Weights of a small segmentation model: 9.43M parameters, encoder widths [256, 384, 576, 864].
Rows from block 3 of the encoder of a small segmentation model, named by matrix and row number. Rows with one number belong to one channel. Each number is 200 + 20 x the weight over its row's rms, rounded and kept within 0 to 999. All counts start at 0.
After each channel's rows are labels from the 100 images, of 14976, where the channel reaches its highest value: "patch colour" is the nearest of a few named colours to the mean colour under the peak; "peak at" is the part of the image that holds the peak. Only what is clearly more common there than usual is listed. The data: rendered rooms with furniture.
# convs1: 3x3 conv (encoder.blocks.3.convs.1.weight, 96x96x3x3, each kernel summed), inputs 0-95
# convs2: expand pointwise conv (encoder.blocks.3.convs.2.weight, 384x96x1x1, transposed), outputs 0-63

convs1.32,160,183,182,227,195,170,201,171,206,195,191,198,188,187,191,184,172,203,189,181,180,206,205,178,198,202,212,188,206,200,191,190,191,195,207,192,180,197,148,186,197,162,153,207,235,175,153,163,177,194,227,220,182,220,203,200,179,208,187,207,152,189,186,170,195,184,182,197,210,230,209,217,157,207,181,188,214,204,205,201,230,183,199,190,145,212,196,208,200,178,181,206,189,216,211,193
convs2.32,200,203,202,198,215,235,202,255,159,160,155,193,203,191,225,204,208,203,228,189,180,215,228,203,204,221,213,193,220,198,223,200,194,221,215,214,187,205,204,224,204,194,207,206,203,217,196,204,154,213,213,198,207,192,199,175,235,197,197,186,178,209,230,162
patch colour: grey
peak at: top centre; top right

convs1.78,207,217,202,223,200,179,206,199,221,224,180,191,210,181,176,197,189,205,177,208,182,234,203,229,209,210,193,184,191,169,204,231,222,176,192,181,199,196,194,160,184,182,215,175,173,232,225,209,164,179,190,213,184,200,178,200,211,180,162,201,166,182,157,179,196,206,183,186,196,213,208,198,211,179,183,219,138,187,142,187,195,174,211,190,178,205,198,214,209,217,176,203,192,210,215,231
convs2.78,210,215,213,203,209,175,180,185,270,198,183,171,194,200,197,184,216,206,203,202,208,196,188,204,219,156,219,223,193,220,218,216,221,213,202,197,202,204,212,212,219,203,212,205,234,221,184,216,194,202,189,194,207,210,223,173,220,202,199,239,212,181,167,165
patch colour: black
peak at: centre; middle right

convs1.67,175,179,198,215,169,193,189,226,206,202,175,174,187,150,217,238,202,194,185,190,187,207,185,209,172,204,197,185,199,222,165,199,188,205,193,169,208,191,190,215,180,158,192,209,198,230,180,198,173,165,210,218,225,199,179,166,207,180,186,182,223,215,172,175,208,206,203,237,174,195,196,196,206,219,197,196,187,186,208,223,196,160,185,183,237,195,212,150,187,190,168,191,203,186,174,229
convs2.67,197,195,198,185,194,202,208,195,249,245,176,194,199,177,185,198,168,190,177,192,183,210,185,196,200,221,191,215,202,187,172,186,190,187,199,190,197,199,188,202,194,192,192,194,165,177,176,192,226,210,153,191,213,191,205,166,170,203,207,191,177,146,196,223
patch colour: grey
peak at: centre

convs1.7,154,207,188,197,192,187,168,164,206,185,178,169,210,178,189,184,161,169,192,198,185,202,189,188,183,182,207,203,229,209,214,201,206,194,192,223,194,211,139,157,201,197,185,201,205,168,195,192,177,190,229,192,190,179,198,193,168,166,226,174,162,176,193,197,202,217,173,185,212,212,190,199,179,228,188,192,181,218,216,178,212,171,207,212,151,193,210,222,227,222,183,195,186,190,206,206
convs2.7,197,179,184,219,183,185,213,163,178,209,207,228,145,205,194,187,196,187,255,214,222,204,194,183,182,182,201,210,207,192,177,215,187,196,179,192,174,195,193,187,183,189,187,196,175,182,210,187,187,180,189,207,181,208,219,211,181,220,216,191,175,234,203,212
patch colour: brown
peak at: top centre

convs1.85,193,231,227,214,218,216,209,200,212,201,231,221,222,237,227,212,210,208,240,235,228,214,223,233,200,201,195,220,201,196,211,156,202,214,200,164,213,178,190,209,217,229,194,174,191,195,181,200,217,194,167,195,203,176,206,209,209,171,158,207,245,230,210,207,223,172,205,201,215,191,215,219,195,180,208,207,201,211,227,195,201,180,203,203,254,183,206,209,190,207,215,242,190,195,225,222
convs2.85,199,196,199,197,190,150,181,164,184,206,229,172,221,187,190,189,223,197,186,191,173,180,202,195,200,171,200,185,197,192,195,204,190,173,204,187,174,228,199,213,200,238,192,199,217,194,212,196,203,185,207,206,195,159,195,191,185,198,201,165,176,202,195,205
patch colour: white
peak at: centre

convs1.35,176,206,234,173,208,208,199,184,173,175,188,192,204,237,192,176,214,182,209,177,221,204,215,167,181,219,175,175,230,217,207,217,218,173,194,217,206,210,178,181,197,147,191,213,224,198,173,189,208,175,198,189,204,209,179,204,191,203,235,173,186,224,190,190,201,225,187,205,165,192,220,211,153,186,161,182,223,236,216,177,194,207,185,174,226,192,208,210,190,185,197,203,216,154,213,205
convs2.35,190,192,189,196,209,242,203,205,160,221,213,214,213,177,201,242,180,184,200,199,186,228,234,165,204,213,188,210,202,189,208,214,197,206,190,189,247,169,181,159,184,170,193,192,154,155,202,186,183,198,177,188,221,228,189,199,228,191,192,198,160,194,195,174
patch colour: brown
peak at: top centre

convs1.80,145,178,192,162,175,177,162,143,166,159,180,170,205,196,216,169,196,191,220,218,198,200,221,203,198,218,220,204,212,194,222,201,200,158,192,214,189,194,164,216,211,172,196,213,222,187,200,181,205,218,196,177,198,221,181,181,188,213,169,179,209,215,192,207,202,207,162,185,194,164,200,202,166,195,207,182,202,218,212,215,176,200,199,202,184,203,188,214,222,210,217,206,222,190,214,162
convs2.80,192,196,192,186,173,184,206,187,180,156,237,212,182,214,239,237,201,184,187,212,196,222,175,178,193,226,192,188,220,197,194,183,199,206,197,192,231,189,184,192,190,171,182,200,206,167,163,196,235,235,206,205,217,228,213,206,245,215,209,186,178,253,170,196
patch colour: white
peak at: top centre

convs1.87,149,183,200,167,162,194,186,159,181,183,192,179,190,222,202,165,218,196,220,183,187,195,204,197,200,200,216,213,195,209,215,209,197,196,192,224,197,189,156,209,222,195,188,192,177,137,181,177,183,196,181,171,182,173,203,195,167,175,218,183,207,222,215,222,220,180,200,192,220,219,200,228,184,222,212,189,209,206,243,207,183,193,193,211,234,203,156,220,208,212,174,196,206,183,213,202
convs2.87,186,176,178,209,199,215,227,176,184,203,252,264,151,208,184,214,169,195,222,199,218,248,174,186,193,171,180,213,196,185,182,182,178,208,179,197,193,197,183,201,178,200,194,193,179,184,219,183,186,197,165,205,193,174,193,228,170,195,195,214,172,235,223,212
patch colour: white; pink
peak at: top centre

convs1.79,204,228,204,252,247,198,197,193,233,208,224,154,196,183,188,193,194,209,213,201,214,204,186,209,189,235,195,191,186,179,189,174,189,199,224,181,214,186,187,182,227,199,195,179,223,204,187,217,191,172,217,250,181,190,207,194,188,170,208,210,194,191,218,148,199,210,216,226,219,194,206,208,214,221,205,204,236,217,201,168,216,169,224,223,145,192,183,217,204,205,221,185,200,210,212,208
convs2.79,194,187,189,191,245,177,192,202,237,193,180,193,234,204,195,161,170,181,202,200,178,160,180,188,189,185,204,183,254,193,183,166,198,187,194,186,216,201,188,214,188,196,196,195,215,187,171,193,181,171,218,188,209,177,202,202,168,198,197,255,195,235,237,194
patch colour: brown
peak at: centre

convs1.60,206,205,167,192,189,206,192,219,194,187,174,191,161,179,160,207,190,195,153,189,196,199,174,193,189,180,196,192,181,142,166,195,166,203,186,189,180,182,175,161,190,169,168,199,206,219,196,208,181,187,164,175,191,185,193,195,182,191,198,178,225,231,185,215,219,196,208,195,187,189,204,196,217,199,179,189,213,220,160,178,200,229,207,173,224,211,188,167,188,177,180,178,208,194,167,186
convs2.60,211,211,209,252,191,209,216,174,206,160,205,184,216,225,160,196,205,209,183,199,195,195,202,193,205,163,214,207,237,221,226,197,200,205,217,182,174,219,210,179,215,194,204,207,188,215,189,205,194,172,212,202,200,161,203,185,140,195,202,202,156,214,226,178
patch colour: grey
peak at: centre

convs1.70,176,182,176,200,173,179,171,188,197,163,209,172,199,178,209,191,188,164,189,184,175,145,174,184,205,188,214,189,199,203,153,204,193,216,196,183,180,191,168,196,153,170,189,196,209,184,160,189,219,174,193,173,211,165,197,196,181,176,193,151,197,196,196,185,205,187,194,207,226,229,190,193,165,211,199,210,218,215,218,208,222,186,218,196,180,202,206,193,204,164,224,207,191,187,208,177
convs2.70,193,193,196,172,180,162,201,211,219,204,229,187,205,169,224,170,217,198,196,164,214,218,227,178,191,179,194,181,203,199,201,198,189,185,200,205,187,173,195,213,195,190,196,193,164,204,192,197,169,213,208,207,203,205,202,209,181,202,197,196,186,192,171,191
patch colour: grey
peak at: top centre; top right

convs1.59,187,183,175,218,177,179,155,199,206,165,195,198,190,147,191,212,174,187,189,194,175,159,199,195,190,186,194,186,182,200,193,212,208,190,183,184,191,183,149,188,186,181,189,201,210,191,161,202,184,171,208,153,193,146,183,181,190,197,228,141,193,197,213,184,198,186,168,206,216,228,212,210,196,216,192,186,202,217,202,192,209,191,212,210,152,207,220,198,203,190,184,192,199,192,197,192
convs2.59,212,212,216,190,213,177,190,218,181,208,223,203,203,202,231,164,216,215,214,160,179,175,250,202,214,193,215,208,217,218,217,208,213,195,214,215,206,183,213,199,216,192,210,202,171,221,154,213,192,207,204,214,191,227,199,207,191,200,203,216,213,179,182,188
patch colour: grey
peak at: top right

convs1.81,199,170,238,205,146,239,171,210,208,194,212,183,167,196,196,213,240,183,211,192,187,186,194,206,200,179,208,194,195,174,192,144,217,179,187,217,222,196,185,180,200,203,226,208,192,191,175,186,196,196,192,187,197,188,201,170,188,203,209,190,193,178,237,198,189,192,196,202,178,135,187,171,225,204,179,192,189,205,213,192,173,217,194,196,221,168,184,222,186,151,194,190,177,199,185,198
convs2.81,199,185,191,205,203,159,213,210,183,182,230,244,201,187,207,190,177,189,183,198,187,205,200,185,190,178,183,185,203,193,200,190,193,210,193,210,217,225,192,219,190,207,192,196,208,186,207,200,196,200,188,202,164,180,206,225,210,214,205,207,161,192,201,201
patch colour: black
peak at: middle right

convs1.69,174,191,176,202,203,177,216,203,180,185,216,202,203,157,208,203,183,216,155,224,175,195,187,212,218,160,204,255,205,215,181,203,221,211,217,208,207,213,183,199,213,208,223,227,192,217,183,242,195,189,188,215,208,191,170,172,189,199,206,182,225,196,239,203,194,182,178,213,210,195,179,166,166,197,194,191,148,169,161,214,201,173,172,207,225,209,233,198,215,197,212,204,191,204,196,201
convs2.69,204,197,201,230,212,199,190,237,198,205,260,193,231,204,211,217,202,208,201,200,176,185,232,192,198,193,204,186,218,203,216,213,201,203,198,216,228,227,211,186,203,249,199,199,182,200,217,201,153,190,170,213,212,227,217,192,209,219,219,203,186,210,219,235
patch colour: grey
peak at: centre